Rows from block 2 of a small self-supervised image encoder, named by matrix and row number. Rows with one number belong to one channel. Each number is 500 + 25 x the weight over its row's rms, rounded and kept within 0 to 999. All counts start at 0. Numbers have three digits each.
After each channel's rows are labels from the 100 images, of 14848, where the channel reaches its highest value: "top examples" is what is common among them; "peak at" is the part of the image that holds the peak. Only what is clearly more common there than usual is listed. The data: drawn branching plants.
# convs1: first pointwise conv (model.blocks.2.convs.1.weight, 256x128x1x1), inputs 0-63
# convs3: second pointwise conv (model.blocks.2.convs.3.weight, 256x256x1x1, transposed), outputs 0-63

convs1.251:506500511521555525467481541492476467559493488521503502484498492459492512485472488511512529494497529486439493504510483477527504466496515485566462499496545475526516500506477498526483494545446520
convs3.251:500523518490511523541502445480525503496514503517539474495482530489507537485502514525531479499517516495476520516537529485531498531501466492512443507508493484500494493479475519487527526535487470
top examples: two-way forks; wide
peak at: centre; middle right

convs1.88:537469504505488499482511553542491499521469504477486493473503510486502503522480492543503491507517495509477492501540457544500491505515469460531501464512536521495545525512477478510509507461511485
convs3.88:535505529545514577518459495494485509524511487526499472470551518443540535528499514512502503481460472503509464522510496510490488512462485497490516529498512508499541515533493500498521507516493486
top examples: two-way forks; leaning left
peak at: centre

convs1.175:515503492527530480504513516471478520522477504496517485431531496511513494540520514524494477507518500519503560489501501495489460493490481487472463540499472475474527477516539481478493510507526532
convs3.175:464522496514391484518498457473490451490503492437486475497514445527506477480546504505530495489542529513512495516498530496455507505496515488476481488508462460473481462487491499559501477497537499
top examples: white flowers
peak at: middle right

convs1.205:467499510523472481510495500545496520503527479536465486554471459490502518498497515510529507482492542495501424495472509531499507483551529494476467540446500475514516538556489523511484503504496513
convs3.205:476506495520535479533500503522517498496509484521539530496471523485482506537534509528513459486507507551523493500524491536474477532505507521515499508485540471480521478474473522520501528518493493
top examples: autumn leaves; leaning right
peak at: middle right

convs1.97:496543491520504516473462504500484490508552512503477515514488508491473497514506511503492529514520482451523528522481505457504496479490480475501474491511525510522476488444550487517497469495499532
convs3.97:513493493520504453538509479488462472536456507516480514493501476462446517483512505514479551529479532492489498469512479503495555536469501464530494501490493492503527534506483494524484505539529500
top examples: three-way forks; leaning right
peak at: centre

convs1.195:480476485495475491496513447505459466502501486509508519513544481502524546495518469554499482519481492463561493479520513514491508476532461480475496510523454487480536499501499521491559516484484448
convs3.195:529491510544504508475530488502517460494508530461552526505488491465540511503530508493473485482516535520498538519475508517498471525482503525494460516486534494562481503526502519491516502532505532
top examples: three-way forks; narrow
peak at: centre

convs1.129:452507521491518462498512458516510526488489517536462499489500475514566503494515480503486457476465505469496535493509510492499490490515495543455479448504513482473509503484515499485511505498496499
convs3.129:489429474484557504508492476549501487531479470496486519489476499506505475519474510520484494501536495517503485555512543450504499495498504525474504490509504499538524548520532538432501522502457506
top examples: white flowers
peak at: middle right; bottom centre

convs1.206:484499522508521527505530507505483471468494453488517498487530476485474485457465492471511479488508521499518499465539495494555476511510509538527519511524544462441524515530542518513474485478526510
convs3.206:534484493527444519487532523452513512489497512508522505522525524477483512514485505513496484550485459480514504500497434524522516502508503526506520500477481483501480521526542486513469446533520536
top examples: bare
peak at: middle right

convs1.104:455502525501457524506512493487489490531518493475534523488553530494464488528495511475489452488505516506490529480510500506447511458508523485476498513531455527496524522475552489483527454511482500
convs3.104:514514530521508523511494513461493487506509507486527490529483519500530527507494454478469471483469493518503503513469509477481513534515469483495511570495522488488520515510479508487518497465469515
top examples: autumn leaves; leaning right
peak at: middle right

convs1.176:491487501506499504454500489525493480528484528528446512456510491494501510468514518457492521471515511490560558495472508487513497462474490495505482434510552491523451495504498513511486483509487478
convs3.176:530517482495506496479499531523486532537474477464519508461471518516499533490493510491514461514523516503495494473498477508503464481485537471469521474501458526540514536512533511467484546478470460
top examples: bare; wide; white flowers
peak at: top right; middle right

convs1.41:537506493509512500476490494524487501493470413499517523384533502504487474495475520489502523508480513495465488560521497475552494508500481498470509528503497495524492494501502490511488471487531506
convs3.41:519537472459441504484469484515512486528529507510475507537494453535539520513501477506535481514518504499512497521468498534478507476558493465519554539494476459496486464503504554538454483573509510
top examples: white flowers; night; leaning right
peak at: middle right; top right

convs1.29:467412497525496519502532509495501502527526531502494470496465516541494528504523479482529486494495508506572515502517512498495458525514532458480480486504530550481510515514427512500480477493472542
convs3.29:491471494488547507483469508483501508559501493475485559515497490488426510487466511498536504499530490552489489489530547503511472521509487509487468498484514507467519499507487532487505507470503488
top examples: three-way forks; narrow
peak at: centre; bottom centre

convs1.217:491514548509476514522525431509519481498471486497502447516560492516527510509492462505479536476495506505491501486515535533507489553515523487488524527537523471519533466529449509507515482493519482
convs3.217:519555541445474509504493494464475554494515497494490500500483497494560518501509493516499544525490526464508474504500505461516488514520513491538518469495491505463493464456511468518453459508490468
top examples: thick trunk; leaning left
peak at: bottom centre; centre

convs1.72:469482462529453481468477514540489476531525443514490523483526484473487509495495512535502572529490465477491474523494521497506518507526520507536490527461495513507498475498493491497509488524481466
convs3.72:477446463472505508496545520537501496525507498512466485529541483483512519467473474530568499469472509449506488475482513519493481444531499526513532506509464551455517476553529493508491530510520556
top examples: two-way forks
peak at: middle right; centre

convs1.219:520493483486553498498495484559488508513509482480490521514526492515474509449532468525501522499488470473474477469490518470500523504488572516479487491487530525511544555515465534512477524506464524
convs3.219:532502486496524451492488495523513490536449530489469538466510469499461537460496528478519490456479479480563477494486500499511503505492489505470497471515494463510490500511495468516492487477512462
top examples: three-way forks; wide
peak at: bottom centre

convs1.153:505485557513506539497536508502509499506475479506458464478541497473499508491472502469519521456510502491551494482507489528510488492500492525457498475533495503480536469476481472478468470458551511
convs3.153:531473555464499469468407477490484496476452545503522498510455482538531512522516478510515518497475475522459535509496495506513485508559492491480519480543494477498491481480467530450521501527525522
top examples: bare
peak at: middle right; middle left

convs1.105:470493493571477509501488550440511483488537519519507514494488484475482527511502551496501523479502535483485518555480530493492427497539511517521546556500461505511481470510496523547484460525469486
convs3.105:483515538549496515561442471493491483521459461513452509493511515517488508536502503518468527500487509486508541507465535444527510575505532463503553482496488534474545497497502513474477470488518482
top examples: two-way forks; wide
peak at: middle right

convs1.76:496500496529486479571516508484494464469492516480483438535513468537533544523473526484527462491505513503514510500511486503516503501526506536493469471531496523461496518478511479509489510528535492
convs3.76:527544509511516479504502511556536538502509521493472505506522508515508542480525516531502518509518524522509483524498462483503542518490513517489508536489490520528544502508497476495532537524471537
top examples: thick trunk; leaning right; white flowers
peak at: centre

convs1.48:530508507483485481474508453507488483538493493472511529513488473548519518503513495488488530514485545509487494490487557483515487549505485476475470484494531531501466512515468546509498523498477521
convs3.48:514516465453513486512482480463546505472546521497507567543459486507495456470522489524506490474515552483503479501507506465479532532542497514451524480487490509499450511512467482468495504496512497
top examples: thick trunk; night; white flowers
peak at: bottom centre

convs1.17:508476519489469508501507483513472457515405480494481517494515489493498486484568503484491497506505517519516514499499499469498519516514515524496470497511512522492520492519441507492475495442493492
convs3.17:488509520494518522555522550491497524487482562535536536521507513497492544465495500522490505527535496482474544479502523531510503494475482549515512523524522512532475507545526505533488494532496548
top examples: thick trunk; narrow
peak at: bottom centre

convs1.116:488478538521465510494510493484476442496537472489550543494501488499472506451501458480481504511512514524498501482498517511516501515490515485458526580476516541478501487560512487547529483491497462
convs3.116:498507482502547533498528515480503517479494477508494457465478512529520475473470531491509474435471519503494497536545542522496512494475467557498520467539530522458499479501502487515529540483534493
top examples: three-way forks; leaning left
peak at: bottom centre

convs1.52:477489545489546477489501539504516490514502498509540488484506501473492505467577469500514508492533507479474472469490513430458517480481518541462456495455498465471519488527489520486488477510506510
convs3.52:485491533520515554486500504475484512532533481469488484544521500481488473477508516490515460506475480504513501484482469487487479506423498462501514463479458525500481527527489500506484488475516487
top examples: three-way forks; wide
peak at: bottom centre

convs1.49:557522526484515505469491484516473518475501517491513512511477478514472451494500484510502500530466500468469468558525525445498504511505480478478503502435500457513485502513467534507517515490512483
convs3.49:510533490465525528497484520440517523481542516497455489507511489495535485502512544511492512502504499479509497498490489514489494511507493480532502530516479517481459496471504494481463503475496540
top examples: autumn leaves
peak at: middle right

convs1.141:471478529485487512480522470481502472495487460517529480503486479463516538502477491557501500512473520512479511466511555487502542534565516470525540558493482506488499465560480516556502500536456512
convs3.141:552448498460471485508478529549492495524466462488486535521514473448500534490476490507490544577501495496520509497469506496489564492519497511509501484463474499474527479505478538451464451485502509
top examples: two-way forks; thick trunk; wide
peak at: bottom centre

convs1.119:477501494522510504455491535505468459542494491489490533505498498523505511496607489508517514507514513486523506512500517481488439555495479500509465516481498500500498539487501532499471501497535523
convs3.119:496481504484494486489502503489469507512501518497490472491539434499502492476475505483534474509505476514540480444498480531488487510509520528481522526536452445496488500524501518537511484504503507
top examples: thick trunk; leaning right
peak at: bottom centre

convs1.208:421531513523490500480484483512498480479506495501513512498552469482519496518442529455507498468488534516452527492498499496502495497526535495508533524546501476523528528543535502553477529455468470
convs3.208:491494490486514502474498499500479505466486489510459470527496493443533496497473504502463521492515522499487490448491515548492500518473513499499479534486538523466489525518474488538527505502506499
top examples: bare
peak at: top right; middle right

convs1.78:495471485505479522475531507498459476520524476505505545513491502494502506490502480483545507468485521490526514473509541512524516535481487509485503478480505481523509492473496500494524509497490522
convs3.78:485492511496478498536480499486514480472494519536542490489441503540492514434499502508499481527472482511475495475484518488488494470490453504509532493456511473521453551526485516503513507503509479
top examples: thick trunk; night
peak at: centre; bottom centre

convs1.126:503471500539552505500500503497544508509481469550487490415502484517509496521518514497479496525482496488494563501488493509511486515523518519490495518499495494515513468520510495472486495509488490
convs3.126:494506486516491504502501533502493502534494501486506499474519532456516516528518510488488480482534486493500532501500496538560482536506492476494526500485529478413502465490506476571494449500549507
top examples: white flowers
peak at: middle left

convs1.247:490491511459511487487500476488527518493486523482531501501488494525502509487464484474491491477513495479520504464504499464486534513487503488484506503497498470494542479535499470529494469472508522
convs3.247:498521517457474495442490492476508463492528478503492456490481484515488517494575502497500529452505430471514522499485505504511489495517466468497514475557447524491465483423466492487469518510491473
top examples: two-way forks
peak at: middle right

convs1.209:531496514556493511485507522529496500518517530522489488481504514478495480529484506484553520530528498514494517489500506523502443506509492521578482513488536506492451539526511494506543470516526507
convs3.209:494496475478492562502531493507464493505581523495466472549496485465459504546515535513548511511471483495491493517503498525491572494519492516510500512527552512493533524546535536493510506519520546
top examples: two-way forks; leaning right
peak at: centre; middle right

convs1.157:478475505528523497476493466484499521556513476484505519464527494476502471466518525516484498491500502481512546483489484499499514508523504503530504497481551460499495466522533474482552484464471454
convs3.157:508501510498495510476514498509476463544501506527530466494521466492486514512503490475506486509490518526486497481504496490545480497461482456508496536516507516479502474511487510540484433503482509
top examples: white flowers
peak at: middle left